python train.py --model="image classifier" --train_examples=203450 --arch="efficientnet_v2" --hidden_act="silu" --padding_mode="replicate" --expansion=6 --beta1=0.9
Rows from block 5 of a small image classifier, named by matrix and row number. Rows with one number belong to one channel. Each number is 128 + 32 x the weight over its row's rms, rounded and kept within 0 to 255. All counts start at 0. Numbers have three digits each.
Before each channel's rows are labels from the 100 images, of 14976, where the channel reaches its highest value: "top examples" is what is common among them. Only what is clearly more common there than usual is listed. The data: small charts drawn from random numbers. In brackets: how many of the 100, against the usual share in percent.
# convs0: expand 3x3 conv (model.blocks.5.convs.0.weight, 288x48x3x3, each kernel summed), inputs 0-47
# convs1: project pointwise conv (model.blocks.5.convs.1.weight, 48x288x1x1, transposed), outputs 0-47

top examples: scatter plot (68 vs 7.1); rising (35 vs 13)
convs0.279:125114123103164138091110156119101130102172154131161144111110153152101133169129052125099151103120157143154171202155144181161136164096119223093143
convs1.279:114161176128103133116114128110099134146094167121140164131122119171144067118160180105151181173178092158113075189195149122143116066129102119172120

top examples: scatter plot (55 vs 7.1)
convs0.33:143122105072125087087109167118107077108164143149143143065074117109108133140109103069134094160140139148180154228157155129140124131106092104093135
convs1.33:138176134103098130111129196129138128189112101100142122121114138112122132122150183109180118185115153123078020161172136166166131109124113116124174

top examples: scatter plot (68 vs 7.1)
convs0.44:150116134162101152051161109141135120082059121138147172135113140189170180186104134122127173123191106105147134091155099108133146071155140131164130
convs1.44:138121077128119135153081158101136069153160081164100149129095178065058126128123166148122129132125149153142134124099195207131100150114117088124092

top examples: bar chart (81 vs 7); items: four (60 vs 13.8); peak in the middle (34 vs 13.1); trend: falling (31 vs 12.5)
convs0.80:132141119114158198152152111065145126071118195121126130099145133187155096152133139087073150148147072135112166104105124129140155128198165129134071
convs1.80:132128152150102054121120134134160116145120133130131103118160092100133205102114139197189058128155197140138118139119098153091105127194115092149118

top examples: scatter plot (59 vs 7.1); falling (33 vs 12.5); bubble chart (29 vs 7.1)
convs0.198:140091057084158146131161148115107102091153153118129145126135108168097107188084080121106149080078104102152173147148168165111152155138103143056096
convs1.198:184146074100151068122101102105142087189157182133129098124115152128122115155108088105130113138141120181137095185167145130174137152181136128204112

top examples: radar chart (28 vs 7.3)
convs0.138:155086076129094108084059116137072111091172152163185135128133101159078142137111090117108106120156153161212181127136137145133150157117139142163103
convs1.138:095069135147109126111117097142112174123098133146143134133145148142156130078143116076095128237130211157135120135115131146195148079118121142129172

top examples: one colour (89 vs 53.2); dip in the middle (66 vs 12.9); area chart (35 vs 7.2); kind: scatter plot (25 vs 7.1)
convs0.28:123112080072154146093122155069127098089129172157171134084118111183084138147088078108119145100147123154146196192156124124117139137152084112089096
convs1.28:118078117126120129088127124067094127140148131187118119051110226107110151158122130132128117125153132168119117173125109155168035143122143154147125

top examples: rising (71 vs 13); step chart (51 vs 7.3); line chart (49 vs 7.1)
convs0.159:153131077114169140152149135093105083136121137177111133102075152114173091149170148142121173143072070069101117123167187145186150150123109143080121
convs1.159:074147140242098137126152088120116169103104182111124168127158136124138117082125145130102115104175130119102146139036113096145131162151120113150100

top examples: horizontal bar chart (53 vs 7); items: four (32 vs 13.8)
convs0.118:133121110110128188115169170079112093066125173112120138093078144192182098158102154076085139161134055139158151119154137114141147117167138139139101
convs1.118:172166166135148125124078123134162124107067156127126125111127138119213156105182100179139065115129152132072093123127128081129127125159100098143201

top examples: items: four (53 vs 13.8); bar chart (49 vs 7); trend: flat (34 vs 12.7); step chart (33 vs 7.3)
convs0.246:149174146165117173146113098115147152107108164069117148113150114170185114133142203154146161162140094084092115075107105130126171102191181129125157
convs1.246:157133121103122097133140133123119057075109134145134105058167119144137162175127060197134066158075125140136168143127122112148094173139071109144113

top examples: pie chart (78 vs 7.2); items: five (42 vs 13.1)
convs0.87:100137178180092131058102120204114153111097102097149132172133100155137166144077156166141122129122086142155098087101138085139170091098146115141184
convs1.87:132176121094103129178200140095052126139134101137132129043138137072141103130139106147121128170069117116107136093128203131162129162097109118115136

top examples: rising (39 vs 13); step chart (28 vs 7.3); line chart (25 vs 7.1)
convs0.115:132124125100163128064116122151079128116119150168179158119113134171116180183124054125128145134109146143170136176164148170183166155103108195104151
convs1.115:121127163203138131123116063148075140125074158128080133147124124180179126074157152179162195145170117107136112146104089098132166133127084123124140

top examples: ring chart (52 vs 7.3)
convs0.262:167136081091121109116084116116110105061167183152144138094124093164112145181133077123109103150126153120208195164119145135140201131136120135139118
convs1.262:094108133061099047136125123146122140127169171205129127133113134135151138128128103114126096119131186165162128214154129125076123123102080128177153

top examples: one colour (100 vs 53.2); rising (91 vs 13); line chart (68 vs 7.1); kind: step chart (26 vs 7.3)
convs0.41:148158096103143163099138145101109095110114180153159123071094101154158116162122165098114154179101057102141135135164180148199180090160113124095116
convs1.41:099132138171115135137163051127114124151052171129108119132159134074145108053125148144133121137125099118083124134060157082145088174163121124131073

top examples: line chart (46 vs 7.1); peak in the middle (34 vs 13.1)
convs0.157:146047135141138151146088103107105121112140097132089168157137211138151109117136129114058177091157121172114149125172084142096097171143183119154123
convs1.157:107133235115123180098144167119160152137071131085096142137114132125149092107139177074113110172115114151083088104144201130140119100129130153111154

top examples: scatter plot (69 vs 7.1)
convs0.220:101146134106112095065104152127120170126115128147189120094080130138058172127092088096158107131164189133161139182125086096126118121066092131106169
convs1.220:151154123096111122114193133146140132127118126114180084112248157116107092156096127100093079093097127134110117146144077125108133166103144140144192

top examples: bar chart (48 vs 7); items: three (47 vs 13.1); flat (34 vs 12.7)
convs0.234:132138141125167205204125136069125133117133159114129142101133158132181092095191140089061160161139111151091137138157136165136100137176156170142101
convs1.234:138120125232135129099114067149107137157152160141081125143097131087169120096138156130091107143151126127130133113105147122209156129126188119207118

top examples: rising (91 vs 13); area chart (58 vs 7.2); line chart (42 vs 7.1)
convs0.225:150152123125157171150132126096104118134124154132143106066123122105183107119213168109115177202084091091091114139169153156190144121153122169105134
convs1.225:140184126190142128125157066134090168137077189136123136128074115116172116090153139139121116167172079099125129109063154105186152131151160098147111

top examples: line chart (42 vs 7.1)
convs0.268:183090063111120161165111125079125095075164179144131123106168101160135110154135124077120170148162113120150188114147122171122153106189110148161076
convs1.268:108103201117130142113085119137135172127117186134132145132120122133210198080140093127179101143146177166106083164132126105117140114160123130165189

top examples: scatter plot (64 vs 7.1)
convs0.214:100156162125112130029096152124131161135113128140200146086090105131078167103097115093135126137186169175141152187169117122131100094125126123115164
convs1.214:137165112131088133097064190122122127075196120117148158102103160120103097130146133124080107098147138168127203162133125136125087103074140060129159

top examples: rising (53 vs 13); step chart (31 vs 7.3); scatter plot (30 vs 7.1)
convs0.257:107118176152088139032138160188103144092112111106174155174094125178124157155057106126131121108148125156183117129135139106130133087106113165147166
convs1.257:114119131134129145152147127199088140187138108143126068168157134053114118121103151120134142141076110080130087125112132119173124164045160194135125

top examples: area chart (29 vs 7.2)
convs0.263:133065123043187129142162077116146103111102134141080164127120190158146136175112076085092136116116104144140143192153116111103127155150130112080114
convs1.263:111109160190099144091132118156119140121113127088097143140184100117130091109122161149130150072138172108071094163128131119080041125106114158075186

top examples: rising (41 vs 13); line chart (37 vs 7.1)
convs0.94:116052112097090138065108101148069136130113158165112136111134106167104171157134101066075139145148131148171157188165133101133122135114113060119099
convs1.94:132107137158130111116132126181000188102116125189148134135129109138135131135104104147191134147134144120166108143126141116179108167107121160183122

top examples: lollipop chart (56 vs 7.2); items: three (30 vs 13.1)
convs0.63:168121066122157103144123108114153098129171129149119135147148140125089072177126125192112116042111108114127180089074185161110166140120146132082099
convs1.63:153153018125134093180117127074165106106180141126101105122126203135094080166138120121129116118147121114106127121118110090138129146127042135143120

top examples: one colour (91 vs 53.2); area chart (41 vs 7.2); flat (39 vs 12.7); kind: line chart (27 vs 7.1)
convs0.247:145098111098177143136109130076166095091138133140115147106115210174154092175149131098044164120147112162118177152155109145115120145141187119087102
convs1.247:098155156124165176102122088104121132151094177135101131125118127101159116120135161107119186118096063075047105123130144038158150141143139149082133

top examples: area chart (52 vs 7.2); peak in the middle (48 vs 13.1); line chart (38 vs 7.1)
convs0.216:119092098073152162123138078100140122102124159141122109122188128155102104178114109091076171100096050135126165144110139088125162127148158088078069
convs1.216:057104176073143126084120124130103144168146156148135131128137120103130190115090117097090073126085161172123138212156149107106100187115151155133130

top examples: scatter plot (67 vs 7.1); flat (33 vs 12.7); rising (33 vs 13)
convs0.148:093148149131106126099107194107112169123114135124178108096101137134088153084107108067150120147182189162131123165149061110119086134073093155145175
convs1.148:130180152092180102124221125171166157126104136126187093125205141131114119187107125109124083113053127117124120149113104097120160128121116148120146

top examples: step chart (36 vs 7.3); lollipop chart (35 vs 7.2); items: three (34 vs 13.1); trend: rising (32 vs 13)
convs0.52:141109087093162134154113165100118109061144158139130171118115172179113121184129026145104122080121155124165181159132126154116139175123102168114121
convs1.52:119130141071126105135114054101126118184134181146095141151157129148144137163132116120184221169160116181107105197136133118121130103126125151159084

top examples: lollipop chart (45 vs 7.2); bubble chart (25 vs 7.1)
convs0.27:172103070094152099170127119137130058082146112124046164164111152129137101185156102152106113082099122081134155116136133140109167195110117114103123
convs1.27:104166122112120099183159119035137080207131114122089129119168144102106097106095161133136135148163133175129130154132147174130087123136102121160055

top examples: falling (47 vs 12.5); scatter plot (43 vs 7.1); histogram (34 vs 6.9)
convs0.32:094142156090141155103182133115144157148039136127151057086136129133113156114151135059122138176136106128115088162151077052153124107127111094133110
convs1.32:140119113129165119154129129138104129069118116191132122133123177147106133158111084150166090130090144123182101123054109141140094228110135181179130

top examples: one colour (100 vs 53.2); rising (73 vs 13); area chart (63 vs 7.2); kind: line chart (34 vs 7.1)
convs0.256:151106081105133142150152069113134122100111162145099084106161101170153132150171152096077139160107068086146155108112092084135197114163159088117071
convs1.256:194244125104167070125110097120132135133145173150151146126095147124109126172130089133140100185130176141149091127140152158163161141131141132178144

top examples: items: four (35 vs 13.8); bar chart (34 vs 7); step chart (26 vs 7.3)
convs0.196:155143089089160154158173120082135086128102164162129113072064145146188105158156149077090144180114073108133132140163156143166151112168117147118090
convs1.196:149146126195102111115100093130138140062138155125100153117193146100154108125150113213119087081144136086061156126058132085122108140128119129140148

top examples: rising (97 vs 13); line chart (55 vs 7.1); area chart (45 vs 7.2)
convs0.121:136150131145131168133130131123079135142111142123143104090100105111186119109178167123129175202082093078099093121170171156220141111138110171116150
convs1.121:138151146189137132122173083125084160111077196126122159115104081134196127085153133128078102127166093108124172125092158104153187133163131085132102

top examples: rising (53 vs 13); bubble chart (33 vs 7.1); scatter plot (30 vs 7.1)
convs0.241:171149116146094087090089150118142112033141140097133186130111108174127113138109095123113067115177176145177177138159080129077130116145124112148150
convs1.241:120095104130102130195127119102130110147148107155091201110124192120113132158158088095146191165168097114112125150103168161153076064093113150112091

top examples: pie chart (34 vs 7.2); radar chart (26 vs 7.3)
convs0.49:140086129170097106067150104169148099106094076123087191186098177150140170161109118158106120094168125146169129092135120109106115118112187073145130
convs1.49:133145128123129185139072160101127122139105108189135183136030157108113154122140164141085127090136101152171091070137190133133119127129128102153079

top examples: one colour (99 vs 53.2); line chart (61 vs 7.1); dip in the middle (44 vs 12.9); kind: radar chart (29 vs 7.3)
convs0.112:136124079089149153148115132074161130073153186156176140105143134190100125158102086102100134112184153149161194148094101148091141112170121162137088
convs1.112:111138162129124133178114124074140129105089170116183111110166123180148154095132132131143143183165133218138137142119109149108166083195095133191120

top examples: pie chart (81 vs 7.2)
convs0.97:115172175160093135089134140177093156113092136098139100132128098146152171138098134142193097190108133097145072108110119101169160104096087163168191
convs1.97:168173132113154140159247132127075118141089137111157086100176116111148068120102125132140144140051098118113077132142139130140142166130121149117147

top examples: one colour (86 vs 53.2); line chart (45 vs 7.1); peak in the middle (32 vs 13.1)
convs0.283:128112111070186151150124116077186098139118156117147109119149119132111073162161109101082174129115083153089191187123153109120118085148141121061100
convs1.283:110104127110129105109146128085104117189148100185113110079115203046103170162131127126112095129117134158128129171133131160134067183100177160147108

top examples: pie chart (79 vs 7.2)
convs0.104:129070140183091111107101093180082154161156078124116110201180098093127129122138153149170197089145130110108111081143105134120120137092169147152150
convs1.104:140119136109105135092139187119193066125111046137138084120153145091122125145170188114078064158104149141149131088084133182121136093122140110126126

top examples: line chart (44 vs 7.1); falling (44 vs 12.5); step chart (26 vs 7.3)
convs0.57:131184150128147147123164097120177133105103146080075129155129156145181081152144196159098123118088057112097126104097144100121164130140179077085141
convs1.57:063083137092130148167163155125113126097111133134143155116133113131109203177094045134146106137093127139144162138087142117131037165126104131122078

top examples: pie chart (33 vs 7.2); step chart (25 vs 7.3)
convs0.224:139115082100167095145108109121159097139139110165095179140102175108090102154163095183095108031119132123109161134116163137106123176089139110062116
convs1.224:131186069125122084132119128026116127118160165124100132099136185139077097138090135148157115108159122152122098136104122089140130128141037115159104

top examples: scatter plot (87 vs 7.1); rising (37 vs 13)
convs0.73:102118152119129162028124200126084140119131136129210131116112138148089129137076090096118142115146136175153138167166146146152098124100105194120142
convs1.73:135113144170123143125087154176137150171149124123135076138093127066126130129139200095159120196193178129115125159113151172150104068117163175147119

top examples: bubble chart (44 vs 7.1); items: five (33 vs 13.1); pie chart (32 vs 7.2)
convs0.179:135122129136123143097120071161112144109085133141171125179172061177122146171125144124117168121140041107155152079126118112152195104166152087132091
convs1.179:116113147121115160120165150132089158155143105107098114094089151092150118085144135067098069220096162152104095132143144158153134154101190180118165

top examples: flat (63 vs 12.7); step chart (32 vs 7.3); line chart (31 vs 7.1)
convs0.141:108134167111193198169148117122100146140115150150133121130115153127197121092197121115047153164103103148083117149144167149167115140142157183125111
convs1.141:135135144202145144119126081140058132166147137124060123131126133051140078110138158139119114131129126125091099122123135121208123200110165140182134

top examples: scatter plot (66 vs 7.1); flat (30 vs 12.7)
convs0.158:114068154149081106035121130181089133114137100116166112165136144140101138148074104098163126075162137146151138130150095083092111139055127119166140
convs1.158:143183128172090148113118197111122077130129095136173156122115145103099125131121199142107174078127088135180159103136142150160130128129144032111108

top examples: step chart (44 vs 7.3); flat (37 vs 12.7)
convs0.59:156157124141129163131112086088134135073141181121141114115173106176173071135168162117086159145149083128118196089105119137142163122194182122145092
convs1.59:129136200130116120170146152150162115112105133089123168105145091105136182110117088138151053133094194169156126123117143209135078133183106113142124

top examples: bubble chart (83 vs 7.1); items: three (34 vs 13.1); dip in the middle (31 vs 12.9)
convs0.42:120132110088143166082148112098130132072105180136168119100118092201137110180099138068089133144135060144161158140111146093153174104166125095113084
convs1.42:129124143121123085153079146180096119140184103173113118133121151073108113133168109112137117161061199118123139167094148142144047185092103153115126

top examples: bar chart (45 vs 7); items: four (44 vs 13.8); step chart (40 vs 7.3); trend: falling (36 vs 12.5)
convs0.103:121133133131142228156152120089133151126103155125142126102143110153176113118144172080108192171153070120098141094135133148156126100211149143142081
convs1.103:138107130214096119114108117137133144105131113111117122121112096108128133096140139207101043091136161096144161106057111136098106126168129049106145

top examples: bar chart (45 vs 7); ring chart (33 vs 7.3); peak in the middle (31 vs 13.1)
convs0.128:148157106119140168106163120086134103087088166133145146078073128180167115167121168085100160174125057108150144127134133137181190100173129114098108
convs1.128:104186127177133087130118081136122142138104161150126119131152178115140132045122123231104113146146123129118142096078151059146140117127092095125168

top examples: pie chart (79 vs 7.2); items: eight (74 vs 13.1)
convs0.30:136113123103143088126153147139115073174127106136082118107063148063129141128164126118147138140049130097121086175190151124155124150073095116065154
convs1.30:107192123148095134153117094113157171133110124150155109099172118121113149080182099121100092129158174103097132157076039107140158135141093116186085

top examples: scatter plot (56 vs 7.1); bubble chart (34 vs 7.1)
convs0.219:125097135126090105035111164150115131091136122117171164137078136166110164143086088091116104120183166160213142166151117125116121091102130143160151
convs1.219:065116132136131141175163115146116167214127113148134102131172118089088149146116131116133191152095106059090116122081147125188125125088134179097105

top examples: falling (38 vs 12.5)
convs0.218:168129094077138109132138165171107064125140114135104195128099096132132135202153113112124149133097124078154126157214148190155162114136100154099132
convs1.218:147083115172112127159139102100087063121095128140036119121139133128154110101105166180176100159135070110140123148117123108130092150146066101162074

top examples: flat (54 vs 12.7); line chart (46 vs 7.1); step chart (44 vs 7.3)
convs0.152:173144107124169117111131099134129069127098120176116160118090130127158138169167138175130156143086090062125113121138172148189207132129103124059155
convs1.152:053123162133117167172168107113124145139055155121125151139134160101130133074126117117089118141156123168085119155099124089129062150159126133157036

top examples: pie chart (65 vs 7.2); ring chart (33 vs 7.3)
convs0.146:170081066099108169142110132112095095079172159126133133117180086180122096165108090110101158099095108106178186133155134157084161129168124130100099
convs1.146:138131116135171123133081117122130153128132223206099139144099132140166155152120119138164116162173107137131058134126163129148141112162133187209133

top examples: one colour (95 vs 53.2); histogram (69 vs 6.9)
convs0.107:158099135162084106082096126128157142109131100136152140161139112153105145102107158098128106112211161186167159109129067138057100097152163096186110
convs1.107:102135085127100157141070152104148108121153104184140188106128170103091143163201118122134191146158137101103157102087141135144127048093116109111090